Weights of a small image classifier: patch size [8, 8], held-out accuracy 100%.
Rows from block 2 of a small image classifier, named by matrix and row number. Rows with one number belong to one neuron. Each number is 128 + 24 x the weight over its row's rms, rounded and kept within 0 to 255. All counts start at 0. Numbers have three digits each. After the name is the row's rms in percent of the matrix's.
After each neuron's rows are labels from the 100 images, of 14976, where the neuron reaches its largest size: "top examples" is what is common among them. Only what is clearly more common there than usual is listed. The data: simulated stained blood smears. In brackets: how many of the 100.
# gate: MLP gate (model.blocks.2.mlp.gate.weight, 1024x384), inputs 0-127
# fc1: MLP up (model.blocks.2.mlp.fc1.weight, 1024x384), inputs 0-127
# fc2: MLP down (model.blocks.2.mlp.fc2.weight, 384x1024, transposed), outputs 0-127

gate.673 062:159117125100170124122118148104105128131118109116114129141117115086159087105091141123143118171115134099105135124127163163135163145118138125116115110138131183132073161134111170116088147152124111114139133114159136109166121153162133156161155097119144151119163085146093112148123118133161169089097166137175162121135125136097139092132062109135137143112108099153150129092102134124193093109130
fc1.673 064:145164127182074123134179099169141109121144135115172143124126146157111167135150111136128124059140119158158128131131069084132081127136108135113149135098141085125155095117138093161164113116124145146123157116111122134102124118087119117118100138120111119127109175125153144115148135149106116180155089110098107134120116153158124139124160151132145101155120170116096119156156105128087161151111
fc2.673 058:132134130180092172134119104132142116170100157155145135147141096148098165111148150110172136093122126163124130113107102112106115101116102107117085118117144096139151116101165116118190076120137168122131139146133126129102118127103090129116102106109105111157129135115124156146142141088130088150167120082086091137122107139158099105106138096160129096139123156063115110159102108123088146146124
top examples: ovals (100)

gate.561 054:103112148150108114148121088191138111137138172125112129098129118103132139111095107141128191159160115129097130124157134135101127143147133119124148148157128083112137122090128112106180098114132108117097102128131119141121106145141154140107107140101119164140093108099098144139138135137148105107128120161123106067128148108113054088115143131140107105122147114131161103108128154135134159120127
fc1.561 057:126079154158113131111107098143141103097153158137130104118112110096145149125116113135141163169153146146124129119161085135124124164130151094101123129142115101134138097081128143122135102096114102133098113162130153154117136152136131159105120153105106181146095118106089140136123165117150085122102113151143115037133128121113076103119128143107115105124141108122135109115161148121166146147118
fc2.561 080:170107114133138122102149130147149120077163120127089135124120122137100138140166144110102127120156092147135121106125154120066134184100127143080143119123083093139108121189134147111152210079100098103092142108108126141088138100132122128119107132119103132134120118121156161114132145104141150149115125118129122102155153132135088101128127140109129100121107134145168164118156066155149141094124
top examples: teardrops (96); crowded (68); lobed nucleus (32)

gate.420 066:117168132146133105140122077180132135137146210102093154096111111103093122121104176145136190134157120143127142123138147137102135141131152139109156151136129137083105138129147087115176120084105129117102129139133150095102107142137138118112116147090105136142095125115107124162120122127148123119118141133140118084129130125122105099112114124169132123150128163131160131111112128133127138110115
fc1.420 066:153119195179120138112086087126115100113153156110112098087092127084145123142109141119112139128149145176147141122134097094099132150125154124074120130160117133119103102130140146128143119131113086151093131150142159125124125122120127131117135165121093160146100130104086153134118171117147107105076079118138121092112133114118088138164134139096170141127143087135160142111161131143165130133130
fc2.420 083:169106108137157099090143099159152122067156108129087136116128109134093138108167148131104133129133096137111123091124134163073123175107119146051150121121075104133121121171144167116170203079087116126104152106128144126112125128136118117097101106115123146144122116120141165122126133108133116129129115122140134085162126131143079119146109146131136084141115147143164125114170076144147127094115
top examples: lobed nucleus (70); small spheres (62); teardrops (32)

gate.581 072:190181145106142116134121120116116145153070126129098105139101107150163129132076190106153125126128123135105148100111128183144098126134125098125125135123130097130139137142159147126126137144120149099132147096133129078134125100116093146106115119116110119122130110137124095136146139082167115139158109120110149161141171131112090093112110091103157154139092130110098126119105160116086123091128
fc1.581 079:148158143074120124118138149085115139163109112108123130144102146155146115124090197126152127111121129122124165084082124182147136117131133085126127137130147098121127147143154163121100116150154146076138160096149117087138120103142111138103159126102099133103119115152100126137144146079174119142169095112078115131137179148117116084110111101102144146134085132136105121133126141108101116097145
fc2.581 090:161119124082148133142124163142142125120105125090124149124124104112125071129126114125123143122164144158132180141108104143118146105120153084171095076135125163118154171130123148129135063168171130088142114138139098069095145164118092163128085102137134138158124148135124175131119126142127101107138115157096158108148107144117129132122095125121131066124125132085169144157165122080094149157133
top examples: teardrops (100)

gate.523 050:136117173146129113129105066139129118128161165158099091102092118086139135123113174129104149146140137149129137111157118145123136180104167098086136146161122144137134080118138142137134124094120089148094125146158137147101119137117124140133108159099093177127097139109111143134121160109154110086103105115140103091119117111126072088112124132117133111107138108121155123109171140103140143116124
fc1.523 048:158138128068111138109114145069130137134101087118146137154130123165152141112157147143144052099082146111136125131129155135136121104093112124145093089115143136165167120113129140110083145162137136136171119141133114114158137120128122159154134112146173114120142121126147115117119116112108137147137124093135149183127102142143176124148114114123101145104130108123090158146121128129126114150151
fc2.523 070:074136155124115124153098162093120151173114139145172121135136153119166120127102115133146111134116154111136132158144109125186126095156127108202108121132168144130147133069132097137079046188157149149145113133134122122152118138121125142153152141165138134110135153129120075132119126130115123124109133142112123153097122117121162144125136111141127162121146119106085114136102168086120135150120
top examples: lobed nucleus (60); teardrops (58); small spheres (42)

gate.599 052:115098157149104106125095095156148093107126165129122121116132110088140150121121116133134192162143120129100130133147109123100137152160167096093122171155150122111127107111129134117151109108117112135076134133144124151108125130122122114122127171134118152135094132094097159152129149125142100100128128164122114074131123104109055110117142149116116117121157133126136104129145133132155133142110
fc1.599 050:135108148194125117122117097183143104122168127145138096114101119096107146135119131107110177153158146136125127102152114108130126164137132119099129146180106123121162113098143117128151112105118093137117094137128127144132103156141143147124105102092116176160097130102110129126126115146140107101103134145130108054151131130091090100131128135164133085140135117119140109082134142107149132135141
fc2.599 070:153110110141143138090151118167151110076152119128093141128120119143092129140164138121113136119151090140124117099132141136076128187107126138070147115121083098149114122180130154113162202076104091112097146097106135136101135106133125126119115118095121131151116109129146170123137130118149137143122128120128121108163138121138098106123128137114134108134109137150172151119147069163136135101125
top examples: teardrops (88); lobed nucleus (44)

gate.621 143:156141170118144104134135109135092141134135132158198106148136124164118168127149135120079150154131132124112094119113160093123144132159100123151132161118150128139095144130098128136099130131109146123111089111124133126109156148135141139171147105141126091099141141140097158106180133112170126116101137097105161114118153162109076170098154147105163082151125108119092114124134155101178129149124
fc1.621 148:158179152119123130122142122148116165111150164122145114092100155091137104117136104149161123114113101111137135123090085091118139140140146114107139134089147107126135150133126155130150126142118149117094107092162129115100131089130141160186163133130150112064159112120101138154170128115139087087106083088138124158147146162149113122124155133168143160126108162138137135090160155132127115133111
fc2.621 134:121153114164141129143133142071105126114134094138129110101127131131112148111092153144126121132155161157144136160118129161092103092127127103113093130141087155128115111085135127135105103182164155175156107152158138120167099137152157125114163066077159111114150185116154095100107175143131167114133146136110133118093107157136148140149124145117174156131106101086100111104133093095144133094130
top examples: dark grains (100); discs (37)

gate.270 173:150146180162139137128128137079096124100151128135140079107150145129127149102125154139126113133125118118110101121123116153175117151144151082175110103121107136127146136172111098105132077119117127149129082122149147128109125128149149082148095133135116072121127147139094129122130129117150131131162178143169135175130156150173147132136145115155145136126128225110123145135122108122154157117098
fc1.270 180:143105201161128131129134161089083131090140151135127092127168151124126132138109114126135137164132124128088112125128080142154159143158143095168135137120120150142149157173126117125113082136132131127133091137127155117093139109136138103127126152120111095149133103159105145137114111108126094102144161138146140148124115122139126124129134142159132157095123193124127161148124144107162130149082
fc2.270 183:130149135105157131178113165114177129128140117073139146146122119152109172119116146134121129147132099122128144149111139171148096096143137160130098119106118139123123111143092133137096139152163138110155107150171149104153117167139158099125134096109160090130126155126130118150106157155104145104124122126107126112130139076132123111121090095124084092116104107124123110128156127062137135116062
top examples: dark grains (70); spiky cells (32)

gate.53 013:152143105192096152150196176151130148120173120141131129150145129112133101108142114131155163143166129146151128122176103168128147142154159121126112116138134143127111130130118118153137093158121114138136137082128133129082123130126132099117105146088115140165104100131129137104151121114110136099121115132091085100087091100099107095137101105124135211122161120126161185133135137131152134151166
fc1.53 014:157145123197110137154191171144126159126171111142142117160157122107136109113148127133153160145157134153146117116187103165147149144147159112133111122146148144114123113133114116150129100153120117139123127083124128133094129126121135101122111138096114139169104096128125135098152103101112136095119130135090088099098106094090112100131112118125129209125162125126159179130131141131161143148149
fc2.53 014:122136109187117123133158137151152124133178121173129146125170150136138097111144129142154160139117123154150124118159147128129140181151169113118130112122119163146155125098136094141141091168115116159097163100099102119113127134112140111081100175116100121172070123139125106096150126142129114083135131140100130068123129115099109105126144163120109225122142124138166142146123167137153141185126
top examples: spiky cells (100)

gate.33 078:137114100116079110157080169150125122117111167136156145136116165126117168109121169104136142134117126073134155135144144092160152162127107144180148149163128138079112124104139154104104098153158130119104165147144113095130116130146120101105125137128137171124128136126133112122102163119140148112156094148146137103143071133145132145128102128148128131120099084116088121132195108133161148091029
fc1.33 084:180122102139107143166080213166141136128105176167132148141103142109134105109137165104128141119127110112120136122166128106160124132171109139146155153111125136090143159107138139129132118140140146120128112145125111100126115137142122112112086111105141155148119094126124089127106133149116141144131090143135145123129080099132126144138112115144133158128127127131126126122189097144143115111045
fc2.33 095:177073111112120154204150142172116081094124116107138130119108161131093157132144119133120127158111126127120114126109140119127120183093118143158116121086097093118136133156124149099131129106143108119123129138140110147089158129123123134118097130139150150172132157155178183135119168156082146141162090166139140138158117118159161129148086142124141155115137110139109127174157085126136140110010
top examples: crescents (57); dark grains (41); teardrops (41)

gate.22 093:124107152136130113102099064146139104164144174156116113118106100145147118134142135170157163131141136159120114138106115065058123165112156110104112144163078117123137150091110135158186097088132119141113123157115136138111170132109127160117112175117098137153112132136117125131115118100185122114128134176155142095149126134122060121110167160104137151110118134110163113150144146130130122138168
fc1.22 097:122125106104129159124147184050119146133096071125120125165158120126140101117142128110120100128090128121133152117123121197188137104158113128108165115115169141148124079146124153114090167167163121109139136114148128093123136126127118110148152113166121128110136114139130144114166148127119128148122087075107130208083133132157171130147099100101149121123142111162110154145114107146131139126122
fc2.22 122:064167149139122115155136137090099123187089114115143128137123131133137146106079126137181117125097127098113142167125114126155133087165125121178127144125139154110127150084143110140127095169123146143159134125136167111152136123138088126140139144186109112122137122141132111160134130145130093123140125142141154162087126134122145157125130144159107171145128115109085104142085154123121120140144
top examples: teardrops (99); crowded (72)

gate.725 111:175113125134163155109133069125126118128109127162139139108134108125156116079117149142115118106114099115114073129144178134110135122131133137115120095142120103149108135122122100149136135098122172088130121153143123129155133104135133154122131136132142113115139114125171108129095114131148107107085130104117088158110144154137107145121149146103126159087147096054108131092170146138084068130130
fc1.725 120:093118092118099115130113145136129121153138104090153106164124145092100131198153088085104137180133136106148180135097104149093103148132081107130131165094141143122139138154126160100093120159147127135116125124138104111123125123127122087131171135131137123146121168127116153108153126148150154135180129157134184157143101101103164116131126148122145107137121167190123134145109144080123184120126
fc2.725 141:116102147102154145165157141110160111121113140138139099161120118121109146049098111132138134142150142125105138174111114089084140127130113111160158158130105127163146191126122109115184132117136090128145117173093132117094137134142119168128131138160170124130102148094105137143147135144134127157147070113139156096107137150158108148149132112141160208135161095096161153148110119141114125148209
top examples: lobed nucleus (58); spiky cells (52); crescents (36)

gate.708 120:093092112148151142183129146083110145161108169124121157137140147140104096132128080096144114071134103130147157135138163167089122075161118121119152125127157104113166179135111109166137159135181123112113150114123131099093147121115167092128101120131125106102136097176135139126138113124121114118102098114121121177040174145109184146113118116133160111143139133125118107124097138155113136107157
fc1.708 116:072116144115150151172171173148144102163139152133156143139131104160107126112110104116179165135124142115079087140090125120096153118118154124196157171134145092131156097152131129092115128136156071120101127117131155109093121133133115125156142146144136122103127147139129097117149081111103123166124142152160097214077139113101148110105102113135157080113158146132153160121072100154094136123117
fc2.708 115:144120163130140147155155140153122093100152133149135144140125115138101154126108091147151149126119129141138139135116099120112124137106106126141123155151158087100112102144106123101174167166172103150096139107098123120127123113132145109135131129121133128111135103111134125125143080094095131153125109128111098188190139145124139116090109125112134096129140130145118115092161119151135111129096
top examples: crescents (99); band-shaped nucleus (76)

gate.202 017:129119121137120143115173111124107147143132082163141132133133131090110122099120099145155139134128175128163146134191129145148159165126141100131136131114148151109131140076151133119146082138090114157109147086114114141124122128136118134123106104086155129183101089152094146112148118125137137129120131130117117126130089118094107123123103097115145167111136138133146181121095105133125116125173
fc1.202 017:170142106191116145156163174175150135142177132145149116170167139150157124133153114133145163149157094143125117115131112148125136119166153160110131109163119123138132110173095128138133139174150127138150120117122123139119109127112160099125107136096081136140138147092145127107138112124126143109140116139078086086080098100112084088134133137159140200146167134135153160141149161131162156178144
fc2.202 018:133131116205152128146148151139109123101150099165128143134148140148133094118114124157141130144129142144154150106183131122156133139137154123118137124105137112131131117079153092154127091131115124160115143111091080116102130148112129140071119198103081126141073129141122141116120115127119116113158145159124171122152156139151141121128149147108097204084173126130143097135139133141188138182128
top examples: spiky cells (100)

gate.506 103:119161137130159124116137113148120110117087115148107132169124099139121137124137134117150137131131144108107131131134135156169139147142145113138140141139081164109157115099127140121094126152145099118116116125098123099119141133111126142148139125153150099155110103137174099096128092123130111102121183132110146163141142057156131112142100138119135090126143162151112180109109102140127112151099
fc1.506 108:130131148127147114130152126167124113117108136142105154130127100173124115126139142134113129131121137113102118127131141151186144139110125137147171133138062165128136116126131133135094153165149115110115122123124139122126135121085125159141121121156138095154127106153180095122106085131131122079112148115096125160136141061182137117155083096131136136121157142155106144117119114138121114170122
fc2.506 110:165126087138160162173105131092114134096102124115122146154143125127104102119118183154129136122160154125122148127136138182171134108127127111118143106125114150162144122108123127126058123136167117141117126136111117065118133131105132132133117115162104112177113109135138102113110103108151126119128107115109157133130121170114151113110110129127141097131128117128099062150116059117098142122115
top examples: crescents (93); two lobes with orange grains (57)

gate.659 017:160113143100125080149107110104120123150171100143166136127125123193084190113127137147091106176150149159150110117121166130116134089114109106150120115106144103166094135124114144111066137130146147121102103150125143125115119108142135155148152136127134101080167134100134146120110122103094133094098131089103097109153158093122142135141133146129169100149119166129116131130102146105118137101126
fc1.659 019:098123125131118153120129145129112123146166109125126143107072143146114117123115085125100120084135124101111136102094110083121096096163131180108129087081123147104153173111135136151132140134130145143122111139142149133122097134102135147155155136139160113105142143126131168132135120139115113093119116075123130123105108139129135108146140107174143155136138098141129097133132153105097117132102
fc2.659 019:120186124138136119140120150102131120123125153142126133107122135061139130075090144132160117143131109131121119120111107126154122132154131100134120119115102135108160125093144127141153077177122112129162137121136163117128076133163115114132132118133146118112110157132104132139151136120135074100102109119104144087137148136114114123091114105170121137136085124163108109149092093084117132117126
top examples: dark grains (74); target cells (50)

gate.390 149:137130071088133144099155120114121117128090161121087141106111123123145074103091116127128095129106119099114115092134111120163097095102167142148123137107112109080092135090145121092178135089150146137105148100146123117141141121141117136144115146161112142093131111160159145128150104144117116152158118138120136131155099130149144130143144135136132140138165136133121123158120124178111116155114
fc1.390 136:132177154078115147094143125131118133111190112162111164146118142139166124125136115190106132101157099119100120107089094134103098105176130133142144112160120100116140159131131160123143154070133113126142106148102143130114136132138111189141134136127093120116134141112147170144139138154159123134099168113140099146100135124127103086109165102164127092106140170160118112139141111087072110141157
fc2.390 114:097170143128127117105127130115155123142143121108119119164126160153117143150081065182140112107097131109144119107138135118153135118147118144155110104123173101124132113173142092115128106140133135156125144161086140115130134128137096104109155135152131158121135140162133143134134114138142135109136131102108110105105138109122134155108142193094133157127138106160155109137079177137116142124236
top examples: crescents (100)

gate.705 113:181137126167100119121141127133138162122138084135110172140132114105140159115077126149117135145126107123148143097174111092160134125128138122137108092120151133132159143097161111175131104176120151113165124090129116186142130143119127094071095116067115141134090133124125099117143139090106138095120141176097073127106109084109151111107119099125090131155104119085113116133155116157141143094144
fc1.705 106:179112119161112183133154140125132146107135166156144137118138115116130095147159130137141138113171126113102118130141110164149110143202192132123118114125150147162132190131100126130159124088090119171113074103124122092114101134138172141118140116107121131145117122109106139123113157132134126133092076126110078143098109090111125150148114100131122171121134154104158156164122115098125150161130
fc2.705 093:082150097134132057122147119176139108182141130097136147129147138170121186152132131138151141130156106143130149126151134179122148121125178131126120126112111169125175115092098114161151102141078104124119169139115143145138122122153143101090127171124132105137114128150134084105121129114125098108144145150119112072078105091104119093127117129155103126144135123076146126113109133109135100178171
top examples: spiky cells (100); kidney-shaped nucleus (39)

gate.502 108:086094096096115107100141147107093103156128111138115159105099142069117120146146092162121089096135146157096160137128122099121109116161129128159130072107112104113130107089105100116131106110105115139135135141152119106132141138173096077115122120131121138119157122125118104134105141093120146147162121190130132158105124109136132142148120155124104134141167115119131139175140135182121133163143
fc1.502 099:116079126181121138132113154124098156136123102126123123142164111139080116137139079115111109125126170168163144116123076085132138119170109102095103118118133110110124135156122095161132136139105141126135133088106120096132152149133115100105143108131106123177135102130101157142114098114113145121159095121134149059120154111094129120143098121162127122174118135121138091137155103133101142117126
fc2.502 085:099142144113100177124103132115113125115124131122100107174140124140136128113159144119048156152128149132110146105114119128143141103120170126135160100103131156149151114176106097107091152174096122122108098120106123162081142124100134123127148165129103048152085101141092168168129132144150124121142150102156127121116113091165162109137074069090140141136115131091143156147131110131129155137098
top examples: crescents (100)

gate.423 156:137171148085103129134156134070144152152124142116136169123090077130177101127120144123154136076098123129118122127166134153125156131112153140121112106155159173102102109113145109172137141116145161104155148124143120120142137130119135122109109096101125137100148149108127110104118142087084135130139147149113175171129142141148144078075105084124117112142122146120104104132154145129073128142134
fc1.423 157:123114147117133137127092149133150162125080133113162124119132145124150125121120155049108150136089138147143119103138102134181154146139137121142109117113081138143148128093144073126093098135105162150124164114126114095102117126127149106150101079104091083136138140130092129129128161139100130119146152105144194079128162102121135138089101086144114111146120137107140095127111121162064097109174
fc2.423 157:141092129106133139134139169137135111071124136167108069134138124076118095161117087094158122135119154158132160118094112095106120105096094109134129143168120122104136146197139095093091101222171127093149124121128102104139120105120142168145117179152146139157100114124054111156127101149136100125171084112084144118150072140124091103124110103103158109127128083062135111095136125072131139141092
top examples: crescents (100); no large cell (32)

gate.537 099:120146117096172153111093144160135140098089165134105140117137139126166130119083130142153101155101138118104117147104125093112153135138208136152106113131114144080127126118112155144084142153144163123146165172091122087121152134140119094110149138083074119099134104129103106101119123117138141145157142143154139105113127095118107139088112107085119156122105114151170129136145122153098115124120
fc1.537 099:063123150141097097085152108090130150183167174122096105106152126119080142151124124168076123097140110153140134101110099135131171120125124152160137103116179135105130123128132128141179150102114117128131100105146139153123121119130078145140141162141172121119101123106158136110139137092113105115118171148131051145160141110154132155179121161159091104098143142091114139121132154140093157121146
fc2.537 114:088141113166086162104094093130102117168162109153136118114102140195153157115119145118180124105110098144132092142138102081135086123181118140140113177093116122143113103133154118139178100068112131161087151144130188150111124116114154121119160170073106132139139137136118110113143159139122147137128174093140130143133126103112138140095186091129097124125111107115122087135120157143127123115088
top examples: ovals (46); crescents (36)

gate.713 096:140125126122151144113123085129116168128144144169140136132124153120118146134119172120085151143173173116153110109171142165171128118138113098104180194103100083117120116121151143077098110105120151151091100114132110098110148119133116139140140116147119100133115113104149119106131135090167102153067137116117133102157134125145117147100174162100132054179110157125095127133075132124105144114102
fc1.713 102:169203121121144101101159135108146125120143133084131116163104094079154073115138106145164111109138107112108153150098111122108110139147132157116127114113169156116147106135116114160153140111139136103148106117137113113104099159141138152145112128111165143101113116158122164139185114176144121121158123118122121137135144185113108093122143117176159151119126134122130132118162122101142096138092
fc2.713 106:094148122148086153077095129167082118120149131157100116117112150081122145082112104132118116149119139108132115137123107121158140127145130109153087108115093130103101138122144149105160114138139153121140131106142158160128120109173115149113175124088156130094161146143140117125159140150135106090149114110129158170116106162089103113113110155136124168144111088119102107127141108054141149107094
top examples: target cells (100)

gate.424 218:186179112166115159170148113129143126137114104117126072135134122119153100150121149141156155130147135146135123132147120126144119138121139145114156135102148096099141128127142121140134097165113125152140130087108109116154130140136097109142139098165106157118115125135124105156142112122112110153176138133143174137157158194134123166089130135101143136154129137115124159114121120169174101121085
fc1.424 210:219154136110117124141126096116097150124115133133133152127121133103140134140153145131131129135110112148117097128178163143149105146172090121042125122109142146095130101158152136129165129141130140153095117120128125090128133164122114114150152109127129107117136144117109127139124090130100121154136149144157191121149143195144171160119137154131111110147131127134122127133151106140165151117052
fc2.424 161:118142124143062152108094120118102114135131116130129139128127101134121166126127101087133101135111136094154110129127130170152090104158145144161075123138139155119100130129122138148085114106148141151132139145120113144177134084122120129146138117098151130106148154158140126145111174124156146148110152112146108166121111106134151170114184115122121135122102121085094121139149122101145120103085
top examples: lobed nucleus (80)

gate.564 074:184178158085164126139127144143113150160098113116073115143101085130158123133084184111152099158136131157094141109095123160161107111127125110153118107134118127132117133128134137130125156127121123103129147099132126057131130102123095165121097112114106145118128084145124092123138123080171126129140126118124168157169160142101075111131107108115157145126123116118122134137100150117107116077154
fc1.564 075:101090113170130117134125115170136140099160149143142128107158128055103136136156065134094140139120129130128099159148151080111144130146112170119168119118125138142125140112093112139145129116112137137126077153117129184123128140135158117133143110177139128141143150110131129108136110185103151120097154138159133135131103115134158165129146150169117107142160122137143126120136138125154142154078
fc2.564 087:100145129155095137096136084108124116118152122153146099116121140140129173135140158129129120127079107101129085126153146090129102155146115184093144176112123126130125082126140102130146166077086112166112155110121159200159127095129161091126162144126121125094137111120117092122128153116137153138119136101166099155110126113154134119122171150114119164128144113166098103116122127181146099106117
top examples: teardrops (100)

gate.719 021:181208168087153117127120157131126137129078115108112110133114081121153161126103155110141129135127140105109142114118131157137122136111112104152096116163134106093121123158136134135106139145141138102149152101128103083152139108123087149109095110111127137120127086148136134123138124071155117158146113134122160172140169110146101092090112121092150116113099122130109127127117132099112135093140
fc1.719 022:077056091176104131137128092156126126123161157155148135113155155130103094138147094136119142115130100134151091143130125076115134122173132140098152160094120168156152123107117112119155121111120119171099083166127149172104134156123163109159148148141133112138137167109115116140125135178105126112121144130135104104107080138102140173159150152148103128149167139126151135134135122137129121176098
fc2.719 030:095126111150086089107139096144116112152162137149140109118144166151154155139140149111113103136093091094132097133156128086128107140128121171113146196082127126134118080151140128150167148086072129150105164136119158188164127085132157074111158139126153129083138119122122097115114138122111147149133126096141094129108102094133131131119173133113103180129115133169105113125145159150151096123127
top examples: teardrops (99)

gate.405 094:098125152114158094088139107110108155139120148122070128141124141168148148123153137149121121179125118159107156124181117149131144156112190145164115147118136100151111104146115158108099125123125108132099117168090167133141144100146105104162142111102079097166135113104130130134115093081123115123118141166158130145163150110120150155106126093108095111164180137116150146144120093168145128148142
fc1.405 097:119073133100125106161108090122099169117076155160177193088169141154108147128121162163120112159170140141143101112144129101145163111107111133121160138154137089129123115126142107109106098140145112132101120120121133123125169086128123108127089122137110107106137145132152140118111142114139120155187137133130122142098124102168060151096133130109120090176096182149137095160106099145111132138125
fc2.405 099:153100138120187088142135116089133140117113154128146119141164113184081135140130147111120144159135140144127166121136146167134130120110139127126151117126138124152114139150122110123113127111128123101084129138105103106093134141111103128117087097157132105133121091105132117104091104072115116160136129165134121130122164095153132125129153083114134117144143177112178166123090114189114136166179
top examples: target cells (98)

gate.339 091:147140110164145179171162183160151150108145112152151136137103118112121115101164135120145150159150104144133145122159114174144091191110116118118084121103103158097102141129108139115129085113116123099121128080109127140097131136132139105114068105081121134184097108135109137117134145168108127132121065144081089090127115141135129125145128108138141155097148137128173149120147133115161135159141
fc1.339 087:172141115159122113111162128117128184129155134182151107138176095114137100105123082131156153133152135141139127082160106124157143136143149118116135175129153128143160127140142077170126112162142112159124140088102133131104141112121130128098139136102092145135120111144123140125161093040118092135145163136106112090085117090104105086090109136129129179120157165137148152160121164116155125136183
fc2.339 084:146144117187130131140134127122139109139156109138110144111154151157117113132124136162141145131140106148138134128145152141123132152173167116139120088131115133148150107122133135133144106173108105150104161104094100107133129127109132121086106173125131128175086131136128087125133117171124123089130139156099148063164152118135137124134183179123129218128149105136156114149113159126150128188130
top examples: spiky cells (100)

gate.219 061:015112122172158135172140142129119170117109131134133156107146130129128113119143151118148111097138089089141110137124162173117109093154106137141124144115144111152128210150131121157113140102144121101123122136124144150103159112090142085077126127091133130120135127154130127127118100122181116091089149114106116105009152136110163151100117124127145137129132161119118127126098122137143131103208
fc1.219 081:170125127126162123177159148148134090127137156152146143126101115146073112101098076122179147121129131137105112142129152082115166132103122136168171169150136092101142106128105114073125136131182077124108147132123125112094130142127139123158113119146122109101132112134141106102130084098075141194132129137134100227125143147132150118095116105137147112134149140133148129101111112154098136136132
fc2.219 072:207122161105119121156166153132131106143165143158151099152122090127114163119105070148159138125143169138147136152126086096134124117107127131164150144152133104102093085139122116095122111161172093152115115088145130092116103119123116135150132165154135157110141121129143098132102097090085138164125124139124120186222150138136138133108104131153148101136144124125110132092146151154122144137073
top examples: crescents (76); kidney-shaped nucleus (64); band-shaped nucleus (36)

gate.704 135:156091140135093101203112145128132106143124148132139141094128112128083166125145160112112130096135111157153154147162151090104160154116126145129146079148125148118116110105132149138127096138138129084111170135133130130151130120164153084113113115119115141149126129106100119116092147145094157134117121138157095102139122115163147140130139120141122089106126084101116130110154112152143132103091
fc1.704 147:105107103109142164173107178180113115121124124131138149117107131104139150121117156124125135119125113082109122110149105060170112139164084119128141131123120140123128147133137132105158148122150122128133132132134147102142118155142110151083102143106135165158127125138151138143116150181081143127133133135157144091163087110142151136153085115146118178138132108138124103139137106138145110143071
fc2.704 152:170115093124104192181124170136101073117130154133137125139106142108114130099179110122127133132093128125125119131130147133115143143072098150153109133088106087090129123187123116100157154099134109112106131178144095141091159128119142130132119085129163107132135136169157188158137160119076166139154099116129104175134090144154134130132108115152101173128155093142122107182150095130121150132062
top examples: target cells (100)

gate.445 211:163108137164118119100128131092144147122129148172133131130128157144152124088131147130171125153149141135107121153164167081107137112137132139186166100171099117059110162138130149116117107154105145107130151123111141104146136145132139124144148105172142102142114118141155129113118115097125095134162172152117150167097081112086128159085099108083128134144117117136142112105105101158126120142093
fc1.445 231:132168142133110107134148117068124149139177143121098071094132130138119108136141164137134120127141136130145101117184194139140127128097121141116127127094103102103103106160117094125102149140113132130139157121133163174147127139124157124162138158200129115121136163137155142133100122136091143135165153145155095156117087114144130163124157131125100147131117105128120160099101113143164153107116
fc2.445 193:107122137195077092132119113162106144104144122193133113133126116116128167147143123109172132139142127128127084144148165107122080146144146142040099163173101112110146095113174085139176169116154145206133118134125183114153122111122120142114152135093116103116164129138142129119141144117119095155108137105140091101106147133096133146130166123190108165153136130144131133147112140106138156118136
top examples: teardrops (98)

gate.3 297:139159165106118111108149148140118163141204134152149119090072139172124132098144115181147136106108118100147163124103093143121141127171180127158131069078129154116141148124131145136112118129129136144137098134152149116114143147117137135160142140119137129091166119139121150135127162109094108124094134094119103147146120101118135152098171123122123115157131159141115159150143123090159109148104
fc1.3 321:122168178110106117141129097145122146118172127108153090114124169170079145083171139127084150148122135092129110111092145111131123152112122131178112136125145138156121132120126153151083141132124119137134112157129134132094152101128162144135124152097182094129149139143122157132137145115115123107116121092100152111124133112106059121110130138092139149111124117128149098125127112087108132089119
fc2.3 285:114157106093161180119099114107100098104149113179125115112112167120140129078116132124138111126148116117133139162107158146121118112155079125094145162086082158127130127143130153102119073183099098142142121133110156136144117133122123120141127156134140130124115171105120114107118144157144154140099128120145122115114109081164140133128157068101130130127086105109115139074081110085134128091079
top examples: dark grains (83)

gate.379 041:153107133205106176149162174140137145149126161114163111108113130164134151101147132099141098174148124089138154135146109164159080148110093146134143126107124105117137138146135129170115099095119162098132101117118111128155124131134135095126143112078108125133140165149122157160126098114105108105160129088115112114108107121153140129069137131143130137115107127096143065153138095119162143129152
fc1.379 043:108146149118148111108110103158124153078168099146103126122141166115158113139113071166103135116178104137132113118136140153144173142171146119122157144127134192141136155104143091142135140120126126128134127114082131090076115122120091141119104146098112118114119109129154114098161163129124138142131166114130090083044154069125096126139139123116115111134157097150148174149136134152121137114143
fc2.379 041:083099094103117156176127137158099151082149178149099165136155161103128111091163129125111114138112107170162114135121138167108135125130170119167112097176155119138116117141143126142128103110131122087088132166125151173108141110157164123116144129112113125161108114118142099142121096165158160113109129099104142107094142127099137124132138079139108170117136137075166179156131162075131144175116
top examples: lobed nucleus (73); small spheres (58); spiky cells (33)